config.yaml
expert_mlp_ratio: 1
width: 128
beta2: 0.95
precondition_frequency: 25
batch_size: 48
lr_schedule: "linear"
final_lr_fraction: 0.1
warmup_steps: 430
Rows from block 7 of a small spectrogram diffusion model, named by matrix and row number. Rows with one number within an expert belong to one neuron, the router's apart. Each number is 50 + 10 x the weight over its row's rms, rounded and kept within 0 to 99. All counts start at 0. After the name is the row's rms in percent of the matrix's.
After each expert's rows are labels from the 100 clips, of 14976 (inputs lightly noised), where the router gives the expert most weight on average: "responds to" is what is common among them. Only what is clearly more common there than usual is listed. The data: chords played on synthesised instruments. In brackets: how many of the 100, against the usual share in percent.
# router: router (model.blocks.7.mlp.router.weight, 16x128, trained with AdamW), inputs 0-127
# gate: expert gate (model.blocks.7.mlp.gate, 16x128x128), inputs 0-127
# up: expert up (model.blocks.7.mlp.up, 16x128x128), inputs 0-127
# down: expert down (model.blocks.7.mlp.down, 16x128x128, transposed), outputs 0-127

# expert 12
router.12 093:56 49 77 49 61 54 49 44 51 54 71 55 61 60 45 41 61 58 46 22 54 58 46 76 46 46 54 42 45 59 46 42 38 57 60 57 53 54 49 50 52 56 56 41 42 57 32 42 39 31 43 54 40 64 59 57 59 41 44 43 49 49 54 53 49 58 43 37 38 65 34 46 64 45 70 45 62 39 45 44 56 52 45 52 47 27 52 59 45 35 65 48 52 50 64 34 44 54 49 60 56 40 57 47 48 42 45 53 65 47 39 47 50 56 52 45 61 56 30 82 64 57 50 58 31 50 45 50
gate.3 078:50 52 50 50 60 44 50 68 36 50 50 65 50 50 44 50 50 50 50 55 32 61 27 34 79 41 50 60 50 70 36 35 29 50 50 50 50 62 43 50 50 68 39 50 50 50 50 50 50 57 40 50 73 50 50 50 50 53 25 62 50 50 50 50 50 50 41 50 52 62 50 50 66 50 50 47 50 50 50 34 50 50 67 50 40 50 43 45 50 50 50 37 50 31 50 71 64 50 50 50 52 36 50 50 51 61 45 50 59 50 14 50 50 50 22 50 51 50 50 50 57 50 46 29 50 75 50 67
up.3 082:75 38 40 43 50 50 50 56 50 50 50 50 56 53 50 50 41 32 50 32 64 50 38 50 50 36 38 50 42 70 45 50 44 50 45 50 25 50 43 50 45 39 50 33 50 50 75 50 50 50 50 50 50 50 63 46 79 55 59 50 43 50 43 40 36 50 50 50 50 50 57 55 26 64 51 50 50 50 49 23 78 50 50 50 38 50 50 51 50 50 48 50 50 52 50 56 48 50 50 50 46 17 50 50 50 65 55 50 50 50 52 50 23 47 50 50 50 50 70 50 40 63 71 51 50 69 64 67
down.3 083:50 50 50 50 22 63 46 50 50 39 50 50 50 50 50 50 60 33 50 50 19 50 38 33 60 72 51 65 50 49 50 42 50 53 50 50 31 50 50 50 53 50 33 84 33 50 55 35 50 26 50 50 50 50 32 50 28 50 50 41 50 50 50 50 27 30 39 36 54 50 42 50 50 42 42 46 61 43 50 73 50 44 50 39 50 31 50 46 50 50 50 53 68 46 53 50 50 50 50 50 50 50 72 50 50 50 52 50 50 50 50 79 50 51 50 50 50 50 69 70 50 50 50 53 60 50 50 50
responds to: clarinet-like (30 vs 8.2); square lead (26 vs 8.2)

# expert 15
router.15 101:74 44 57 58 67 42 47 54 52 45 60 44 63 52 73 53 37 64 61 47 48 58 43 49 43 59 46 49 55 33 48 41 64 52 45 46 33 53 64 58 39 51 62 55 51 63 57 54 49 45 47 50 54 50 37 65 44 69 40 47 48 55 61 54 62 17 71 70 36 56 46 55 49 55 49 56 57 60 38 64 55 56 46 70 65 37 50 51 56 41 40 35 61 56 51 54 55 48 34 44 58 36 63 71 42 53 64 43 42 55 43 62 63 29 52 46 50 45 41 52 59 49 49 55 43 37 45 56
gate.2 125:50 50 50 37 61 58 51 59 50 50 46 65 45 50 50 50 59 72 49 50 52 29 30 42 33 39 50 50 50 50 50 49 57 50 50 40 64 50 59 50 74 50 36 50 48 51 50 73 50 32 67 33 75 50 50 50 43 49 36 30 39 50 50 42 58 50 47 68 50 50 28 50 50 50 50 38 50 50 53 54 50 69 65 57 47 31 64 50 50 50 50 50 50 69 43 50 50 50 49 50 50 67 44 50 47 59 39 45 65 50 50 29 75 50 41 46 65 50 50 50 59 45 50 36 72 50 27 47
up.2 110:50 50 49 58 43 50 49 38 55 42 50 38 52 50 43 65 50 50 50 22 42 62 50 64 62 41 55 50 48 50 48 50 25 59 58 61 29 50 39 50 27 60 50 32 52 39 50 34 50 50 40 68 50 50 59 50 50 28 55 52 50 57 39 69 40 50 38 50 51 50 50 44 50 50 41 50 50 50 33 37 35 33 50 50 47 62 28 50 53 50 50 38 38 26 50 50 50 50 59 50 50 50 50 50 50 44 50 50 50 42 50 71 17 40 61 55 47 37 50 58 50 50 25 50 32 53 64 50
down.2 103:50 50 31 50 40 50 50 50 50 50 50 69 65 50 48 62 23 46 50 40 50 53 50 66 48 50 60 50 50 50 42 48 33 47 79 68 50 72 50 41 50 39 43 50 44 50 50 50 59 33 50 78 58 50 50 40 50 66 27 50 23 66 50 53 61 50 51 47 29 50 34 50 45 50 50 50 50 41 50 50 50 50 50 23 50 54 29 50 50 62 50 62 50 50 50 50 54 50 60 50 50 50 55 64 50 65 48 66 35 61 66 42 50 50 34 63 50 32 47 50 55 54 50 36 50 50 41 50
responds to: arpeggio (85 vs 49.7); marimba-like (37 vs 8.4); clipping (33 vs 7.9); text has "clipped" (33 vs 7.8)

# expert 14
router.14 100:55 34 48 48 52 61 69 48 32 57 47 47 57 62 44 35 60 50 43 47 50 57 48 44 31 54 47 42 28 34 38 53 40 52 40 38 58 52 62 46 50 35 56 41 35 58 51 48 48 58 36 43 55 40 55 52 55 39 52 49 53 53 53 66 62 36 25 60 60 71 41 49 47 52 50 53 60 49 67 44 44 21 53 50 53 58 44 57 55 49 67 40 57 45 63 32 40 57 73 37 61 43 47 61 47 46 46 56 63 58 50 49 61 64 57 48 47 44 46 32 48 47 70 45 49 36 44 32
gate.5 066:50 38 50 68 50 71 68 46 50 35 50 50 81 38 50 50 50 50 50 44 50 50 41 50 50 50 50 50 50 50 50 50 50 79 28 50 58 53 50 60 61 50 50 50 50 52 36 34 61 47 32 50 43 50 51 50 69 39 40 31 33 41 35 50 69 24 60 50 50 50 56 50 41 50 50 50 50 50 55 50 50 50 50 66 56 50 63 39 50 56 50 53 63 50 50 50 54 76 74 50 50 59 63 65 67 47 50 50 27 50 50 32 58 46 50 50 65 60 50 50 59 32 50 51 53 64 50 50
up.5 092:50 50 81 37 50 50 39 50 79 50 59 48 57 50 50 50 50 50 50 50 50 50 50 43 50 36 50 56 50 50 50 62 50 50 63 50 50 50 50 50 53 50 50 48 54 50 50 35 31 50 50 78 61 50 50 50 50 50 53 43 68 35 48 50 59 64 50 50 44 26 16 50 50 50 50 50 50 50 60 35 58 50 50 50 42 50 35 67 50 50 50 51 32 45 50 39 50 27 31 42 33 50 31 38 50 37 50 42 46 50 61 52 50 67 54 44 51 20 58 56 39 50 50 69 53 50 30 52
down.5 078:66 50 50 50 59 50 70 50 50 62 29 50 50 50 36 50 50 50 50 63 50 67 50 56 50 50 24 50 58 37 50 51 50 50 50 50 47 65 50 39 50 50 50 50 50 50 60 50 77 60 50 50 33 50 64 50 50 25 50 30 50 49 57 50 50 51 50 50 73 50 50 30 50 50 50 68 50 50 39 86 41 50 54 60 50 56 50 50 35 50 65 60 42 50 50 33 64 50 50 55 50 69 50 46 45 72 48 50 50 25 50 50 39 71 50 50 50 50 70 50 72 50 50 50 50 56 50 50
responds to: quiet level (76 vs 28.8); playing: block (70 vs 25.3); marimba-like (51 vs 8.4)

# expert 13
router.13 089:59 46 38 43 53 47 37 48 61 38 70 50 83 58 59 55 42 37 56 46 58 64 53 63 47 53 41 54 50 56 50 70 47 48 41 72 43 53 46 58 35 29 49 55 68 58 48 56 53 40 56 43 50 36 32 59 66 61 48 50 52 57 36 39 66 48 48 78 45 38 37 52 54 53 56 45 47 46 39 54 56 50 46 42 43 62 56 47 64 43 59 46 48 50 52 60 36 54 59 35 50 56 45 38 50 36 65 49 53 45 39 48 54 47 58 58 44 51 50 42 72 45 58 52 67 67 33 66
gate.3 107:50 69 50 49 67 26 50 50 42 49 54 67 68 50 50 47 48 50 43 33 50 50 50 50 56 50 50 52 50 31 33 62 31 49 50 50 62 50 50 50 50 50 61 31 19 50 50 36 50 39 50 50 50 50 62 50 34 50 50 50 50 50 50 68 44 37 58 29 50 50 50 33 50 50 62 38 44 50 50 72 35 50 50 58 50 50 50 54 62 45 69 60 50 50 50 50 43 50 50 50 50 45 50 50 50 44 41 41 50 50 65 84 72 38 34 26 45 50 34 50 50 38 40 50 50 52 50 34
up.3 092:60 50 63 50 50 67 50 50 68 63 41 50 37 35 50 50 50 50 50 50 42 50 37 50 50 45 50 52 69 50 50 50 50 51 50 67 50 50 36 67 50 61 50 55 50 50 50 61 50 50 50 50 48 50 50 54 73 50 50 68 32 45 50 47 36 50 50 50 50 50 63 50 50 37 50 50 50 56 66 35 53 50 50 38 54 17 51 50 27 50 50 50 60 50 57 75 76 50 39 50 53 50 50 51 45 72 65 50 50 50 33 17 30 56 58 63 57 50 63 50 50 50 65 50 34 50 50 73
down.3 097:50 39 50 50 32 53 50 50 51 54 44 50 50 37 50 50 50 72 50 50 50 56 50 37 50 57 42 50 58 35 50 50 50 38 64 50 74 50 50 50 41 50 53 57 50 50 74 66 32 64 50 50 58 50 50 50 50 50 50 62 50 67 50 42 73 50 40 50 50 50 50 57 50 50 50 50 50 50 43 55 50 59 50 68 46 49 50 16 47 50 44 35 50 53 31 67 50 50 50 50 50 70 50 50 50 47 52 75 50 50 50 50 30 50 50 72 50 40 36 64 28 34 84 39 50 59 63 51
responds to: organ-like (45 vs 8.3); power chord (25 vs 8.2)

# expert 1
router.1 123:30 45 43 41 43 41 52 51 53 63 48 53 53 54 36 27 36 49 50 63 34 40 36 39 54 52 53 49 43 37 45 64 47 48 78 37 54 31 47 35 61 59 61 59 68 30 52 53 49 40 56 53 52 35 35 55 42 44 51 50 50 54 43 46 34 51 57 57 55 51 35 60 45 66 44 52 31 52 62 46 58 43 58 52 46 60 51 56 44 59 64 45 30 51 59 44 52 42 51 62 30 50 48 34 54 53 43 58 41 31 56 73 56 59 43 57 55 63 60 60 61 59 66 38 38 53 55 50
gate.8 077:50 50 34 27 50 50 48 50 51 50 50 50 50 50 50 50 44 50 50 50 35 72 50 29 50 50 50 66 56 57 50 50 50 50 50 56 55 50 32 36 61 50 50 50 50 50 51 50 50 35 50 22 50 50 50 50 50 25 54 32 69 73 50 50 27 50 50 50 31 64 69 63 28 61 33 50 50 73 50 54 50 50 41 68 50 50 50 50 50 66 50 67 50 54 50 50 78 41 40 50 50 50 50 50 52 50 41 59 50 50 59 50 45 50 33 50 50 43 39 64 33 50 72 42 50 59 57 59
up.8 074:50 50 50 50 50 50 50 50 56 50 50 50 50 50 50 50 50 50 50 50 38 50 27 31 55 39 67 50 71 46 34 76 18 25 66 50 41 38 50 52 33 39 50 50 50 52 33 50 52 50 50 50 50 39 50 50 42 50 50 50 50 50 20 50 50 50 50 50 50 50 38 50 50 42 50 50 50 51 50 50 50 27 50 39 50 29 50 65 42 53 50 50 38 28 30 21 61 50 50 50 74 73 50 50 50 50 50 66 50 50 50 26 49 50 50 67 50 50 50 63 50 50 50 49 41 50 41 53
down.8 083:50 56 50 50 32 50 50 50 50 46 61 50 50 50 60 60 57 42 50 55 50 50 52 20 70 50 34 35 50 50 39 50 50 50 40 50 58 64 50 66 26 50 34 50 33 50 50 36 61 50 50 41 50 31 41 50 58 64 50 50 50 50 50 54 50 43 37 66 43 33 71 50 36 62 50 31 47 57 35 43 50 26 24 61 35 50 50 56 63 50 50 68 50 50 63 50 50 63 50 50 40 73 28 50 50 50 54 50 33 50 61 57 37 50 47 50 50 50 50 50 50 50 50 50 70 50 67 58
responds to: arpeggio (100 vs 49.7); marimba-like (56 vs 8.4); playing: arpeggio down (53 vs 24.7)

# expert 6
router.6 114:56 51 50 45 39 44 47 51 42 31 43 49 79 59 48 51 48 44 47 44 40 42 47 61 44 53 61 45 61 51 53 52 50 56 46 52 41 59 40 53 57 43 72 55 35 29 46 56 48 60 66 51 52 48 63 45 41 39 40 38 28 57 53 62 49 29 50 50 62 61 39 60 59 45 55 57 48 45 38 75 47 42 45 51 43 44 55 63 46 47 47 54 66 60 36 55 54 51 44 53 48 40 75 63 71 49 58 61 63 69 57 42 63 45 47 54 45 60 46 42 38 65 43 46 59 36 76 62
gate.12 113:59 50 50 29 57 50 49 57 50 50 63 36 62 50 50 50 50 29 50 56 43 50 50 50 50 46 54 62 54 50 52 38 50 43 58 34 50 20 50 50 50 50 50 27 50 31 68 50 44 50 50 61 67 59 63 50 50 58 50 66 64 64 66 42 50 50 50 64 50 63 50 50 50 46 50 50 33 50 79 46 36 50 50 58 50 50 36 50 50 50 50 44 37 64 50 50 44 44 50 43 33 37 50 69 32 50 50 42 50 32 34 50 35 67 57 79 50 43 39 50 65 59 52 50 37 50 66 50
up.12 104:45 34 78 81 45 40 50 60 61 50 43 58 38 32 38 50 50 50 50 50 50 46 50 33 50 50 63 39 47 50 50 50 50 59 54 50 65 50 56 38 44 50 50 50 66 55 35 50 50 50 50 50 29 50 37 50 55 50 50 37 40 33 51 56 50 50 26 50 63 50 50 44 50 50 50 33 59 50 37 49 50 50 50 31 50 25 53 44 50 50 50 50 50 41 43 50 61 50 50 76 34 50 37 37 55 50 51 50 50 59 53 39 54 46 50 26 29 72 68 50 50 50 65 56 50 50 28 50
down.12 101:19 50 60 50 50 44 50 62 50 50 50 33 33 50 50 50 24 55 50 65 68 50 42 50 40 55 35 42 50 57 70 39 50 50 50 59 50 50 33 50 64 36 50 50 37 50 43 50 48 41 50 50 50 50 50 59 25 50 42 48 50 50 32 50 60 56 50 50 50 72 53 68 67 51 36 45 45 50 26 59 33 50 50 50 50 55 65 50 42 50 29 50 50 62 50 67 50 50 50 41 75 50 50 74 61 50 50 50 31 70 50 50 36 50 50 50 63 50 57 44 59 61 50 50 50 46 50 50
responds to: arpeggio (100 vs 49.7); playing: arpeggio down (62 vs 24.7); text has "dominant" (37 vs 16.9)

# expert 11
router.11 104:48 53 50 49 65 59 57 37 31 42 52 59 49 34 59 50 36 45 57 66 62 51 64 26 45 69 39 38 54 53 32 58 42 34 61 44 60 50 58 51 53 45 48 49 47 59 42 51 50 40 54 53 45 71 50 55 67 54 60 32 62 60 50 46 63 32 65 59 40 51 68 44 38 49 47 34 60 52 50 75 54 49 50 37 56 46 33 60 38 55 62 51 46 41 57 56 57 61 43 43 45 61 46 56 58 44 63 49 26 50 55 46 57 53 44 53 56 71 48 62 29 47 51 65 59 60 48 52
gate.3 073:39 50 50 42 50 50 50 50 50 50 50 50 61 47 78 56 32 50 50 50 50 51 26 50 50 38 50 39 50 50 50 57 50 50 50 30 33 40 50 64 50 36 50 50 50 76 50 50 53 50 76 50 50 58 27 50 70 50 22 60 63 50 50 62 45 50 50 50 50 65 57 50 50 50 50 29 50 50 60 42 50 50 50 50 26 50 50 50 50 50 39 78 50 50 64 42 50 50 50 50 53 44 50 50 50 50 50 50 50 60 50 44 48 38 50 50 50 50 53 50 50 63 12 58 77 62 50 36
up.3 085:50 50 50 50 50 50 41 50 50 59 37 57 50 56 50 50 50 50 78 34 50 43 36 31 50 50 50 51 50 65 56 50 50 34 54 50 50 54 50 50 50 50 50 50 50 31 74 50 58 30 57 43 75 50 36 50 71 48 50 50 49 50 50 50 50 30 56 45 46 51 50 57 50 50 50 50 50 67 50 45 82 50 50 50 39 50 50 52 24 62 73 50 44 50 50 74 36 47 50 50 53 50 22 50 36 50 50 50 50 50 50 66 69 50 50 50 50 50 28 50 76 32 50 50 50 50 36 50
down.3 090:42 50 50 33 62 38 50 50 65 54 50 50 50 50 44 50 37 60 50 50 82 60 50 42 50 50 61 50 50 79 50 50 43 50 27 50 50 50 50 64 50 51 50 50 50 31 35 73 50 69 50 35 50 50 50 50 33 45 50 50 50 36 50 36 50 42 50 52 50 39 50 63 54 35 50 50 68 50 50 50 50 28 50 50 50 47 50 50 50 68 50 29 50 40 24 63 42 50 68 50 65 39 50 50 64 50 55 50 51 40 50 50 58 65 26 50 74 50 50 50 50 53 50 32 50 50 50 68
responds to: arpeggio (100 vs 49.7); playing: arpeggio down (51 vs 24.7); marimba-like (32 vs 8.4)

# expert 0
router.0 111:51 41 58 63 43 38 50 45 49 51 46 38 61 64 40 35 43 36 35 40 34 43 34 57 59 45 54 37 59 51 56 49 64 48 37 33 26 40 43 52 68 31 52 59 53 44 49 59 52 52 52 31 68 35 35 36 51 51 57 59 40 61 40 35 64 64 35 39 48 52 49 48 56 51 51 65 35 52 51 37 36 51 44 48 45 58 56 46 57 36 56 51 59 65 51 50 43 33 54 43 34 45 44 36 48 50 43 42 71 34 42 57 46 51 71 53 54 40 40 59 68 60 56 54 50 42 45 40
gate.2 089:36 50 35 50 59 62 63 25 58 58 66 50 58 50 50 36 76 61 73 61 70 60 62 21 41 59 50 50 57 39 49 55 50 46 50 50 49 60 50 31 59 56 37 50 50 43 50 50 50 33 50 50 50 72 50 50 47 50 50 50 56 27 50 41 36 50 50 49 41 50 21 63 64 57 50 45 30 50 77 34 54 56 41 45 50 58 50 50 50 62 50 53 50 50 50 50 50 50 50 65 50 50 50 50 50 57 50 53 38 50 50 50 50 77 50 50 41 50 50 47 50 50 50 50 50 32 63 50
up.2 100:50 50 48 34 65 66 50 39 50 50 50 41 50 49 50 34 50 71 50 63 67 50 75 29 39 50 50 50 41 42 43 50 50 50 50 75 34 50 50 50 62 50 50 65 50 50 50 50 50 31 46 50 63 61 60 65 37 17 50 64 50 31 47 50 40 57 50 45 50 50 30 50 50 47 50 49 50 29 78 51 50 64 35 49 44 50 50 69 36 50 60 60 54 50 43 50 53 50 50 77 57 25 50 49 50 50 52 50 50 50 73 50 50 50 50 50 50 50 50 50 50 50 50 55 50 44 50 62
down.2 085:50 33 50 60 34 23 49 57 38 50 50 50 51 50 40 50 50 50 50 80 50 50 50 50 50 50 59 32 61 50 28 32 30 34 50 33 63 39 50 70 50 50 57 50 50 50 50 63 21 50 69 50 50 33 50 50 50 40 50 50 50 64 50 34 50 50 63 50 43 50 71 60 50 47 23 60 50 50 50 50 30 50 50 50 50 50 50 39 66 50 52 41 50 50 50 27 43 61 50 29 55 50 50 58 43 50 76 46 50 50 50 31 40 50 50 50 50 50 50 50 37 50 50 50 50 50 50 50
responds to: organ-like (44 vs 8.3)